From a checkpoint of a small image classifier.
Model: 4.3M parameters, 24-pixel images, arch vit, norm layernorm, activation silu, moe top_k, num experts 16, patch size [4, 4], width 192.
Data: trained on larger renderings of crowded toy scenes, 31.4 epochs.
Rows from block 6 of a small image classifier, named by matrix and row number. Rows with one number belong to one neuron. Each number is 500 + 25 x the weight over its row's rms, rounded and kept within 0 to 999. All counts start at 0. Numbers have three digits each.
After each neuron's rows are labels from the 100 images, of 14976, where the neuron reaches its highest value: "top examples" is what is common among them. Only what is clearly more common there than usual is listed. The data: larger renderings of crowded toy scenes.
# fc1: MLP up (model.blocks.6.mlp.fc1.weight, 576x192), inputs 0-95
# fc2: MLP down (model.blocks.6.mlp.fc2.weight, 192x576, transposed), outputs 0-95

fc1.572:464499492481547517525470523519516528506474497480519527502488531499511519499449491527474493480476485518480473501512491519478535492473514517516504474527509468506525531519556448507468522524552475467530535515539502457497468536508480518504489492515491530524488493511517490475491466543526520520
fc2.572:513492483546499490476509507501506529513461470506515518519478531513462471450528474478449511484499504479485469520464455461501538488500520492499512509539482462496473490507483499521525510457520500454507516492507489498420527454520489467492497526532467544478490507553530530547448511481512519512
top examples: count: three

fc1.439:501462524510496547509444552468477477496492484521469502506527470577486483482487462484490514476540550485516495471502510502507531485505501491523470520509507482456478482493485516484514545500495483509464523453527480495506467498517488544454486458500495513503502478475437524495540511440519526531
fc2.439:480487474491508493437481491539490507534495462506503538499486511508465505509548488533478536524517509504527505428554514479467470505487472482465498467509553520492524517467488512505533535490522500499467510468517466456516482509467516485516521488538480500477466433505493507526485496509454470484
top examples: count: six

fc1.244:500452461503452467461487502486487501454501499514490501505477535495501525530519504506495498554497500473541495530500494503461493492531500463494484471491481484431488551487531462501480496444476456488467466493542554541457470509475480503495487520513482518504513517491484477481522469476524446497
fc2.244:484549520466508517530472460492479511499508492493458483485493466525480533483509525444534503465513514544491520492524483442506477509527478542506516519530475491523500508519533518501543478534476507480463527505461448479506497513537482504521513453493469522478491468477480474518461499514493502502
top examples: count: five

fc1.430:494532492526484506514507497514509518538505534500516524525560467520456499501462496461486501510487489472490458480510519515464496510519532493490508469529456527458480490516491545476496529515466518500491495491478509517495519491449511513527500516470495467507441482541471469461455493489512470519
fc2.430:467496514495579480532522488484471505473465476479461506519489500505507490491488483500458504501490499516483538449520537542511483517528477497499492518523487475506487509492515498526519521497494527513512494513495508444537499492478534443483481495489458481465486489454498481515521497512499527499
top examples: count: six

fc1.426:482486492487524495454499519535505474509465522532445462469518538466501478519526529518535533517483443481495488555502522512515481514492435510478522485483487484499521472505511504546481476527519487563514522443511475476511512523488500491523495467506470515513513520531479483530501471450511508487
fc2.426:463538476474466513481492469448517529529501500506504466493518522493558523516541480512528486492477491485511499486484498514464494516504511526494509499507480496540505523517467487517505491510512501514505517520504458546507511534517518539486479531516507464480488511457508516507464520471501514479
top examples: count: two

fc1.259:517479471503557465526508518474526487498443493504486515468502512438502484455478503473539450508523511533553506485499530498469478513510516554474462471531538513522509495497531540471521494466518475511496535518506485506506477548489476528462452485524520508476462506494485484508510512492487536480
fc2.259:481518511497510501490536504504558499511506500481528490494484510499511498476543495544497473493504463503468487558456475493459473520515457501448490522482507500523489512497505510472495489537488546451473538494453526456488470454523503474513487491521495487495477477507517531535550503513517518448
top examples: count: five

fc1.261:532510506503465510495493464529503497476500542454459526498534532514512522470433532503492511494523512506481513488534463494495502511496517512535522474451526459491547510503506520536484467531518510505511507498503466498466524463497509498465516496487486476472452469504495509580521509460505473491
fc2.261:508512526527498502542473511528470487465514463522503507487460526491505493458474493480465498475500518526489514527446534454486479505495474499507483481517499548500480534527509499484482554518450496491508523483528532507510541444513494505516497473510517490493502527533440510472522482526514530494
top examples: count: four

fc1.49:483516497475515467510518474514528499537500535473540495496515485468515520493543508496468531447470479497544510485504465512483534531480474515471499493514452490465568481513514553503528517500488490504525523525543497482502489456511499468509496520500518483477538514544466521515527518516477506483
fc2.49:539533532482527513484495475514460479528515464537477492529491497481479462489490507505506503513470472522505519473500529516509482481522517475474473536471492539491512464482471547478530475492488481518501512487512491481476500528494504541485412500457499506507510521510488492542530506532517478504
top examples: count: four

fc1.162:535491521559520545498478486511581508498551507469466485563511467518452512505515510507529454513515495545477493536510500510485566499510488475505487474550518497491532498497520484502510505468485531501518547499451553531514504515480481478534474506461504496535482499494468556493509481508526502522
fc2.162:494528515480511527519508471501488492518498494489478483527481504507539488538516489520515539488448477486468524500497537534487515496509494500502503481447506517485514497516486539515488502505550516537522507491465488501552539539584526506499519454467518536532478506484474486532448481488505505540
top examples: count: six

fc1.245:459495520481463508507526496493479531493493450479515496487547491475488482536494527525479563493502540481516523456460522528496539487518509500522463503522491497497493494487532507489513517471534497493470473450519504499501489487506497499485484514489456473452512525493507495493521514532469493558
fc2.245:519498525493539540490502484485521505462481462442475471511539492541497474486541492486496465435481461500511519453520485440503478532532479521503527513486487534514503480491495575555516511470467493500457496492473476536489547474528523489487510494486526494510493480503509503484516493567556513531
top examples: count: five

fc1.529:507497518458506467480521476565474511504478472543512503509488516510499480536508437518510503492492481485446518512532517458500505489508493509504455522463508466511510488488482467491509519446487485469491450478480536524493508526486535532510542536476485449482518506473508510485503520515498486510
fc2.529:480519529545518522497505509484469475466467502522498504497505525447511454513494486509480500464469456553464491526532515501463495492501496503493494460529471491492525499527482482494519475496523486489514497519503510466475530519491496483473452467467532492521478518470497502499499511487514492472
top examples: count: four

fc1.13:483510523489473502506485522489508494575491437516484461513486514497480504460466493490509522515476518521444549541516486503541514560465436495511487485470468488536497497477464531522543461494483503517471493480451508514452538525524501505448519526488527492483497526561475501475460455485522487522
fc2.13:441496527525477516509539450483541483490469497547480516467449512502478491481503563467438497476491540475521515485494480517476501488485503508483502520472476480496465510527470493513504507509535533485510534502492490507457463510529507472470492519486484510464539532487514490491482577516537525499
top examples: count: three

fc1.372:505491522500531493489519460464488511504508519504526526473504476495475503496525496496481464530525462499496483472478513520519500488507490523493474529479494496533493467475496466522480543484469466494478547509501475537507485479539493508492437483432489533472474458505490569521495450513499515537
fc2.372:496480514493464508502521507535536525489510537508464502543507517539511487544476550493506506485494537516489522515513481496513508487479491521544485493480514486513470478503479525447483549511512516531528503472451523473527523497489510477498479489522541533540474462527543527517543561499553480482
top examples: count: three

fc1.431:503539537474473497489486498496484519502467543523484511505478499410495525474500491502496499478471480485488514496487516480470513541487543526490478504488421532532528530487490492489495506505478518487526525508553504490510498480499491485473474498493530535525522539523483526509512506466487534477
fc2.431:481490504528447498495435485462493515487475521473457444531474482502489477493513465497488449515504537508469501537492497463499489527488485503526516501510488533479490528537543494429500489540492453484493497500488470479569559513467486495510507516459519524529474505500468503494496524491475487487
top examples: count: five

fc1.64:563515509520476505557463461539504500472458507485514494474528515496464493547485482508513482547489519501495468516490484468524471541528504521517509525512450485529515504488526505501473536533512544520480517489515470517519517486472531535526497508545483528539523489515459529519482465481506470480
fc2.64:467520494509507511537489502500532539518510571524519509481476525541558509468470499487487488544502497513511534467521529547507507499523475520515454519491511473489528502513481512511504494518515479477502445492525529524486503507457510456511482494496490528437534514529507479519548518518479517477
top examples: count: five

fc1.93:521494520511522496513507485478523468517478557494499474492487513507488477473531441499516472519526529501495469484500477426476482491515529475493538482521491480500533503523461477493499510492476492500557531491498467496477554481459499521523526513518453503538483471454477525507537473513525485535
fc2.93:512466499525546501497514508511485489491498511475525487528505488465486521473537479511482465457507489543511504538511485510479534502474529498523475488481508504572537507515520526465525483504432509500530482474502526488564488513502537547474543531523493505511476449490510507466511502478522530526
top examples: count: five

fc1.273:477499484472535518481509469514475548523491476489524498488541445513495500465488512535485498490519507550437523453502536535490516499445508472541457511505537498492477461534492499518486494524484512546473517498485466505511474483493513492493490535491491519525466506462466486498476508465494514486
fc2.273:542494543476488457484513484481461498495496445487475502480527448493485508538515470488530511494515493499505514455493521527523500458519459491544510493518502488477456504527469480448506469468512491486492520505523500495504511459512484498577496523497538539531505489533479462530489474497502510490
top examples: count: four

fc1.437:472480520478479498530522484513561545519457515513470465489494502516494511482474473532521495538496540482496484524478498509549516491530504495505498482500491492489444476551505495494501485542468526473528489520486504527494569460498474546469472493494460505478521516510527500502507461501479527525
fc2.437:490503503507555477468461506524536494541498478481502449463458520504486517518482474518475473493449528463501526467543471502546491501510489519495495512595521498533478468506494488480504511478497528459511487506487501484476493514514505507537516436487476490493495487513512505499478519478442485552
top examples: count: six

fc1.464:486534485479561550482527547555481522510484515501529487477459477471514500510487511457479459489500493485520513449494524541496513459486518474532489497515489480467514540480484475489499517494509514537506513478519501472506520544506467486494492487479477486531517502488484510484504454524496477496
fc2.464:491465498472465513459522491478523492474513526459513533494495510526514515549539480497487470508522493502505508471494488461488466521498527485493515510523521455502507514471473522486485474478502546532505519474443500500509450494508495541516503496516536505484530539527532472520509502507510503487
top examples: count: five

fc1.190:496481521494501507492502531491514482493448507506561515547502524505508505573506501503518516445503492495524477498525527510485446535496538486451523505526529512497524516525500513461515521487504516521511536485509452503515547502517467496500519497533502476481469497497507522551486518470531537469
fc2.190:522474488466489475482501483493474494468514502490477528512500486517550505485481510499500493497435483507455459517503537534474512477493488476505522474509525493498528477480509514452509462489506465485492486491472531484510496494522504539504475492510474498481490501500480551504499452475551459520
top examples: count: three

fc1.8:504478455518496524480519477511514456502480544511520475516456535491483522481503484518495501480496529495481447499509505525502497494485499507501516505504472530511496520532517499482509515459511507512498521566500537499484520531499452490534524509513523518503499476509491464520502509506465458506
fc2.8:518483547488488534482493505500533426533509515528530478484520547469512518501505533503510487487535515498470508498530487514511483474501514482488515513462480486478465529486517530535510508506477490552572532527509518484487529519521483503554469483490504477521492470526470528476447522472522476499
top examples: count: four

fc1.399:484531463499489459495515475487497535512501485529526469547523534504520468486473546510519501518509515495540478486481499547498482536490541513501516524529453517517452556493498495453530506517500499472470463463508535490436518514429489490496494487444518525503485472530504499464503477501535519493
fc2.399:515510462501473524498520516453499492471528467519512509542566474498505566502515478515454487460503503477515486420457491507510495492496518546509487482504510528460472467475531446502543479524536495492462507506487492535481504509470473522531488491498506487471505509439498535497501488485458524517
top examples: count: four

fc1.528:509493500538511487456487500547507527494485533495443472514550472519486484482514460447551471485496479463538443499537523475502500483515533534451496488499525440455504517486514492506525482513509501517472473525511495513535516488510481479535468529496507523500442517520482518545503463552514487509
fc2.528:550510523495461538494478482481533506481503468525505536480552494487515472475482527486485516484488488488525483508450502521487501452531496455503532498460503492480516483500501527463472466489496494477502520487484504489465490488455505464523516477495504495480481480451524515470502538508501486509
top examples: count: five

fc1.503:497499513478524501492532491529487550477516511510473506532500522477520518553497495517509469504465511506502515513553512507496492519509549477450521481574489468500535508491472500559527467527479476490494513468485521504519514519509505500483478493432528470538489523492509476486501491485487522483
fc2.503:506538506514496496490476496509460463524509502465506468504477466512497484516535480484489451534509494503451502503528504512518473492504520422495487474474530509477499556532516514478474474518485502527518476527520508479553491532490481492541437504505461508521496469513457523497486456516548516480
top examples: count: five

fc1.486:516500519497501501508477509503532487462467521493444477524585508535512496510533501534486493511513456484496461466473476472501503529509492483542521541504494428479514485523477501482523486475500501509481484500500501505470527548521500486489509467476492499507518484472477484510504474495488509522
fc2.486:510512511519497515480533495519505544516486494534493478508536528508486513482494499518500475505482479532480520463499478477513481500476513495513475506562489535540555514483499488512493508533488532477528479513467486527461506507509488510503490489464485517513491553485443470473542488495537509472
top examples: count: five

fc1.467:472527479491491478493496450485546504530468508525481517537505502466501504442549489535528499517479514534529490485488547542462476506511468507522545513443503510496486502496481516562535527497471490543552536493445497491475564498497490506485474463491479533536508512487527508481503458478464465521
fc2.467:481480514506500523500480468483485472489507534452536496513551510448508499471517558466545513542516475458488481559475492479480498506454523512491472476509485506450507473462504500479499484518471497496537497456478501522512478558535458504502499517513474487552524537501503464455489500472487503475
top examples: count: three

fc1.412:499476558478541474473528463477517505487534508518494482534513469512532506535515488480499506473465482522504507495439486498517484513498483483469548491528522474520516499522527507526522535487504508519506489504503461525460465505510470526525495500505535539512470507502447471503459485519471510480
fc2.412:507499504493486500461498531490501488490477489543489499485477503493511519472489534474497452487486511474542515507510527480534493554518496482495484526432515500529506508479504502491469479496471502507508558529503454486500507514538493493478518439530482492503502530491494501459517519474474519529
top examples: count: six

fc1.487:533485499473509514490446527485515532530530501499427502508472523523525516446494479475512543511513540473477505497518489485491495552502507507485434471507515545509523506498496531491525477478510466513501474522500512546507541484488479531521482478500504520475530510538493513469480515499505466532
fc2.487:553506469533508520478480512469514532512482496489480579523490487530538523487521480485467512477473516491546470491514481517483455491491476489524522483533495515490481539492491537482478485498485498539454483500505481481530506456491490481512446502481493483486574526501504473532482510506523507540
top examples: count: three

fc1.61:459488489531484533509463532482516478486518488512466480494513479423454469430468495488444500499495548482500505444429515515482464467482477481489499500467465457473480519534489493514479488543527502483467505484488505500506518506464459484469486505496561479524509476503497486499463558512507485480
fc2.61:490493491468540529497475513499514538481474474491502518485576482478503532528504543471462533487509491503490503483515523505501488490486468529495552551520490528530488548492482488463517507465492479494494470532497483437529485508452464519548455560500495468489480518478498554551485509486533495461
top examples: count: three

fc1.71:484479504504531499496517496476542506517506498500519487512466465511467458480503465501520483501486505503513503494486503437467521463516509523469513479510537455490492508478472526503513437487501532467467491530492504498469495517481462522499483501496462495514525433505469527505509495504521512496
fc2.71:533468518537552462572446480504441532495491473473495502494518516503519492522465547514480492532509522511514515462492466491472520499475515492498522509491489514467500483481500488499515513484524532505490544515516506487495509546458537538503510455472508500480541461504537497492467506462505543518
top examples: count: five

fc1.111:483491500490451529493497446477444477512464467518541521491534518523474499510448504484477498512470502516485528520483502492469550490492496491469504494517487470482498493537534525517440522468510539494532488512508522531466547532488489470474523508549456475500539485505475478443500479493485522513
fc2.111:419495472506545490535529494497519493516491493487492485471527498502530531422512511531540516506524490507496508466495465502522503531483494472515556461494521505517503565482501511545539474528486535486522523533499500486499494522470496465517505536491500544513478544458518474527522499499483519492
top examples: count: six

fc1.489:481474520512467539488527483498496472488483516515493462477444508512470511511499511459475492477509524511495488543494488479488514505493485500479493492539542481529528466537482501440499497534470485491529489518501494513466452487476510473484535485468522530501513553517506468432492468499498511527
fc2.489:525547525564464519544493514493516519502497470495497495487453517503492500532489528474500551492514478498524540524512525461502523478524448488489475512525436514517518509523482499499488520533493509544489491490492512487462476460529491484515500489504515466530490431510501504472514456496536502511
top examples: count: five

fc1.301:481491503551500499516509505503529479519507463526531483490524456507522481468495525496538549501481473448497515484511506455470502472479506479455493449513526467532491467510512478508503506516494504516502482546507509504519514509499554468526535497493513469500476503481453528490514538506508452519
fc2.301:484488552481502523498514546491510455510475521492527490524471502550519550515518491514472470545535490526471495529526515500552500530517507497501477503480510465526474499498544506447534497489433480474476501472432480539515537509494458511479486507492485453524479477505512534500455516528520447492
top examples: count: five; count: six

fc1.357:499521559481504512506499500493451483479480501482525494538543501540536514508485499515443516477466501516495482483503530548546513530507480468482492467535493489513491534524521509491477531474506503460444528528492498466461501504500491529467525444469532497521497446500506483510504475467561531502
fc2.357:480503471504494468502513512482513489516532456455471467506498529540472468500544533508511486477502468489487472527533483512476504501499468453508487537519507550463492515500496547477514527535484523517533519548500473516455513536514519459514550532528509514498465430447510469495475510469486523534
top examples: count: five

fc1.135:460492480499498508512493504482521474506534504497494518584468500521486509485478499467516515506512497511493541496461449531529563512498495506499464510514469492523485512518481509527538503531520479465503537475477495542495536528501507538500499471502520539539505473472485457489534458489511515489
fc2.135:484523469484475519474493506498503512540509458508537478496512477534501504495503510492541502492531461497450543519499507498465512524462510496503456494504529468500468540464533530522521517521443479515488487512464507475518536513565537471500493494493492495491499543529526495508508457491497525503
top examples: count: five

fc1.574:520488544480480465517505456493525499509482509507486491528511512510557514491475511494500488495492506480489493512495586496508501497515507492485456471523478476540527517444529492498500529514443497492480482488488478494503522572505509489456539524532508508503522483495526459492469499484502515507
fc2.574:473516537455477533522509503471494470497464502520449500488507495478464511503474504492529477508490533508482499494503485516512526501559515516525501506489547487549489518461498485512533535509496498502505478488537497456450495512484481481542447518501528499513503496543527533532508474465518523503
top examples: count: four

fc1.255:503507514466474521558497482476478496496454513509466488472539532534461497512507519510532530494538515494469462526504534470519480514476506476460531479425488489515518498492467491475494531489545441498518510476479498520542495481520510552555507520478531512485485490495527518519478548514532486447
fc2.255:482514490531494503513508495535472458551504505504446499497508507520491455521561505507494495495492508500514508487522515518496519541463486516490547469529486496484505483502541482514462448476493509525522547524480488523471470484525493470487519534477522475498497487527508528513499522503505469477
top examples: count: three

fc1.500:521535491540527499511524481475443506518508505456514513506464496479528491461514498491471502469511491487505501511499503490515441542532485504517492528532491485474520494482481509520500465517523445512485503519510489493496459493498463537485522473527446517494492470491515521490472505462501465490
fc2.500:466528498490505496494518489453494473550497470509532522521520490521498449548533501494495447456514487481511481532470520545481513480490473470491514505507498496513485539510485499506539493504518534520496537548472466547474498494520503516499538465510480503532477501516506516490530514519506473489
top examples: count: five

fc1.220:503482471473484501488499511481505528504523522491478429522507512562552505467533520531499520522519483505528511464515487519490523545509452499523471529493506552464522522482509518519492501495496528474479503525514530525521534508496464499498506485475514533499486489489463522506531478525456531506
fc2.220:496532489522471488527499516538495479532493546515472538470508473518494490496486488497517512537495508508460476495520482505513504506479513506503484496454482486534488475498460448479529466511536536422559506479472464504505518500487496492495553480454509489488516478536510467508515483489507535504
top examples: count: five

fc1.348:497493476482505470480436508525487487538498499524490493475498467493518508523476469504533507489530532512519503508467511446497553469498498492526536471512480476519534467483500509455453444463464507476508508470502514418454564508536477504501525479557497477491487489476467491535494475477515465497
fc2.348:482507502471522477522489445502465531500495523526543557533497489509534456506514489509523456483450499494498493503486500534447522484536476534466496486512515446462475500513480517540531488525520499473500514504478462495505457528501508535496505518524495490563492535480484516519500489553534492462
top examples: count: six

fc1.89:535477509486495488479480507512533555492466486424489510487478495541475525505496536530435484501468483517500489480482514495507498497439530465554532560476518493489510531525505497515528549515514513519460514510492531514509516488483480493499540529456507496497489520538483491501487467468487544502
fc2.89:511522502507504457480514464511474522468509489548491503497521461515538522541473460490496532519489420449500477490478532527493482519479522497513481504506528501517485498469474535535456485546497533524501535517477492492502477532461451504524539498478517499459501462537499532467486499491522506504
top examples: count: four

fc1.370:537481467493530508497480465469465499493510508513532485500497496468518474514498464525532514477544501525444456491494521506483452511502485465548512494446446504526515480488490511471499534509522464452490483474502534490525505503507482462497480535466484529532518512543501504474525494500472492490
fc2.370:462451490480452493461522526444512501479502480501493467476518464496499483519543535477508441492517516501487520521479500479514472503513503484463528467476502533497510487482428449539503516517501499509496499489534487483513523485510479554527511454480526502491527433514506539548547503491492472505
top examples: count: two

fc1.105:473556463490545520500509521525487492483544494553462492496493511557494515490505515522457490465492512492509452483511510475463502488504466496548498485500484522524502515521501521523487515506496496455500482493520526450522489510514496473565460494499541498500526500465504538485501507508484454488
fc2.105:510432504505509525474498524509511484467512461472473489463532504514488483502500484519530496505525436518503492551529486526532503497483501523480534476502494475513469508451496476548553524524481491491516509460499538502537506542478498510525523525492460506499543516511465498535502506499502511489
top examples: count: two

fc1.132:517534537505484525493522463507521485537549556499500512446488522518516564491502485487448498507520503501478508481503479498486499460526486555485520484557481483502479449459507490534503477523483503460557490497503535507542504534450502474482475487505487473545519521475539496508505485499517488481
fc2.132:483468487511479509435492503497474482506481487491508500521474512525484498479476513541446506492497480482484512518553502515517522519512521475473506529506478499512537461528497495542490512482548515529508477481491442479527497494507484477519493473479505462531454484504488496532526500554495516497
top examples: count: six; count: five

fc1.404:506529487517499471491465518529503485511531524567500497488480509486518522520520493514463480496471491484466497521489473489499507500520486503464504499535520492576479508506511500518488475515550518478507524477483519460457536530441544459510521502543465492501479507486469520445512472518522488507
fc2.404:504512506462472549498508459502538443457552475475551495502473471497517485509515482490486509528503469485543492473490496504492518504526523512521522479505478497559475534475515492507480469541462503517493543513509480495509473497486511498532525497533515524527439501481487510507510462517458490457
top examples: count: six

fc1.296:477478512499481511475492472500494547499509486483476460454463516514482479468511524502506504485494522535507498492496474469491542493516500495489513430433481476478517521490524506459462540535495474491526513464539508502525474494528496488541482529494521528537486497484460476510497537520516456510
fc2.296:477546490505468485479521490458510453493486485479513475499538527544452471484482479510507490506523508506492513487486486519508483501509480502531522529502497464506529476514450521505519524500467502521550510509469538520511480494449476533515488464505494515520556463491478519538477484504543495502
top examples: count: two

fc1.284:523475510471464513509494492498513530522487496490504543466472502525462520495479515521440521525501503534488522504466439554489472502503488462512469507513524493525505491473486501523486503508511453487529526511485510503492525482495499465526516532468513495468477461501519519500475484537501453509
fc2.284:529536512558492492536493443459531493541471525487507501482475503480482469504500515565488491501505453501488511463467481530491487461563534517508530508505490522519490520501497495528522527461492454517528501492492495522455510464506504491512529537471535488519519479490509488525541466443501507476
top examples: count: four

fc1.456:436501513518465510523473542448489489508491515487541513534482478517501503492536509500540524466517522445547479505489482510469494474529479505512485472516478509506496523486446511516518524543509495473493533501503509532512504541505491532517489469511498510486484533513548470495488529468456511495
fc2.456:505444479500517504549510497471554456475515512501505503502469482494478507504519479489523500532515498488533521514484505514505520503479525527515507478482511511465467548495519471471465477495510496493518475525494488482508509466486526454474432497511518450465484499497489554535562470486494494505
top examples: count: four

fc1.292:476522536472500524495493488504519524502543485528499503519465531514490490447495504465513536525453506497517507452509490488505514509537497491439508539467509515473517526515458526447471511468491544515506540481523490504540507509489492543502488472490488531492476515497482511496428494498441456511
fc2.292:493530459455512496468474483500496532519499518479498538505505526512486467554455472499527545507465517534527510467491503506499540474517487533497490499481494473569531497515495488491490491502534493482505469484483483510507481508509547482519509505517500474492470512470511496516512478504510473525
top examples: count: five

fc1.313:497491488498510495546475460498468487530464526501501492504507426503491557470483515483519488498506533474495482472476517466464491427485508482477457511474505486531488517504447510506519517488513497479451504483541547526482543458509509514485468530494512480505509472463472472533509484535507507554
fc2.313:493511527500533467490427503519493497466575510478515505510527517530501503472492533503514486504471496492463473468519518530450457469526484544504498550461543486486530485480535508509465522518512561504472475514468503497488518492509484512509526497513465527480508488539516509559509505475499518486
top examples: count: five

fc1.35:486456519493511483490460485507509519507516509480524474502476511510508529557499502515505524504495452483508484551516481477465497480560475484510548488510500471503495510523429503514538504471502499460516464507499512560481539481494532494523492508505536461495487528483493532491510490448512451503
fc2.35:497537512472496485512461494462502454498495527484526469484549477519514532473542528498464508479550496479501516434462556516502525514505507524513477518456494452500505485484509476459515504488497481530498505493479514462493481523489518519504490504469462526474461499478502478525536521503485489482
top examples: count: five

fc1.391:483496500533499486526499476537487515494484478479434485538470470519538487467502505508526517516483486475538459513471538485474512540485493521540531500459509542524515465482417468543477499447497521523506449482483522471496493472543514492511509503509496472483488501513455504494474482519490534469
fc2.391:461493496518495540506504520494472515496466511513519511477519471498485419506491488562478482474540473492472503550531479467507465490466508474493540500516485500560529511499493519498474491477505521493537498538513491479481478496482511493496478493480538471508525451497459488499463504503496491508
top examples: count: three; count: two

fc1.493:548501508518494492508492517511524467494473528516525524473478498507472558521494541495489533485507524508510508468464463523453478529526501489479475502511521507531479507449506494501452504513526507501535489561477516560508528463534509486513487492522464488492492474520526479504484502514489497478
fc2.493:467526533504509501508508543498509506517494511517490522470508515494462459509551530489538477529477493489475480517526509492496518495513483535542480547500473455501542504473494505472506516532491512446473476461493485483453536506485465513465536497511512536475481502536490486521435496501519502521
top examples: count: four

fc1.339:562461478508515488538513474490495489464517478537466485441475506490496491577452480480503509496458523503544506485489495519463477527554524490523548468492519486475494506477505500543504472481463504490562517466522459506474503490522475490505457515502508501458517472515507510495518519507550502478
fc2.339:514478498533478461444489512510479468485579481498480497521538475495455502521521522498530480507481514474489453470525534496513472480517473494427490495513509548493518469498519479501481499484501494547497493470476492513488481484479459489483467531507514456513514507507507507526520491499530485503
top examples: count: six; count: five

fc1.3:498518527503497536558513486528514470521512518530495550463500505522519467543458494508493534469534468498508465517546561513517513496505551490498475494500516477487468516474475485506452522457519482483501483534531452487530512470540475528493529542502479542521489488451457532482483524524499487506
fc2.3:483518524513470477476501527501517529555481466497518526483543461510523535554492483482503493505525471505515504499535438508456480480484533466539480505515492471470499512498544515490501476530509526504505515513519528498498503440533533531499489527512443557507537517507533482496527502495489530515
top examples: count: five

fc1.215:510464511537490531482492530481472510483468448526433506452496571475511549507488540481523499555504507514518509491461516491510483487471482484491498528473505509487487476503484504469479486504512480478509555473527461454497509524513532505541511499524515502518498490536512498533480511518491517488
fc2.215:510465503455496507472473513510511509500477488477555490511495494487483477484479477465517495478473518496513530488496539472512478513519482458537497452509551468526498460495488490557515475511484458523485533527500506437484537504511499479524477476528467529457472524521461513485505494520492515500
top examples: count: three

fc1.418:475476482481515487499460552455458478540455487529536495519521478469495491507512497512523469509517483484551494497532533499513494514493498512500532532490494496538507463527482464510518518512521497476523515528528502532511515505496483533495513522476452475452515486460461483511478459530507462559
fc2.418:529513516473481503490504520462498512459495443549526521503459508478531499512520522444534472523495500557456507509486546529538459468482457507530543485460500508501488474531555514474512484505494491509457549502512533510507492458514485492458465477486541490513476501530505526495501511513526482550
top examples: count: three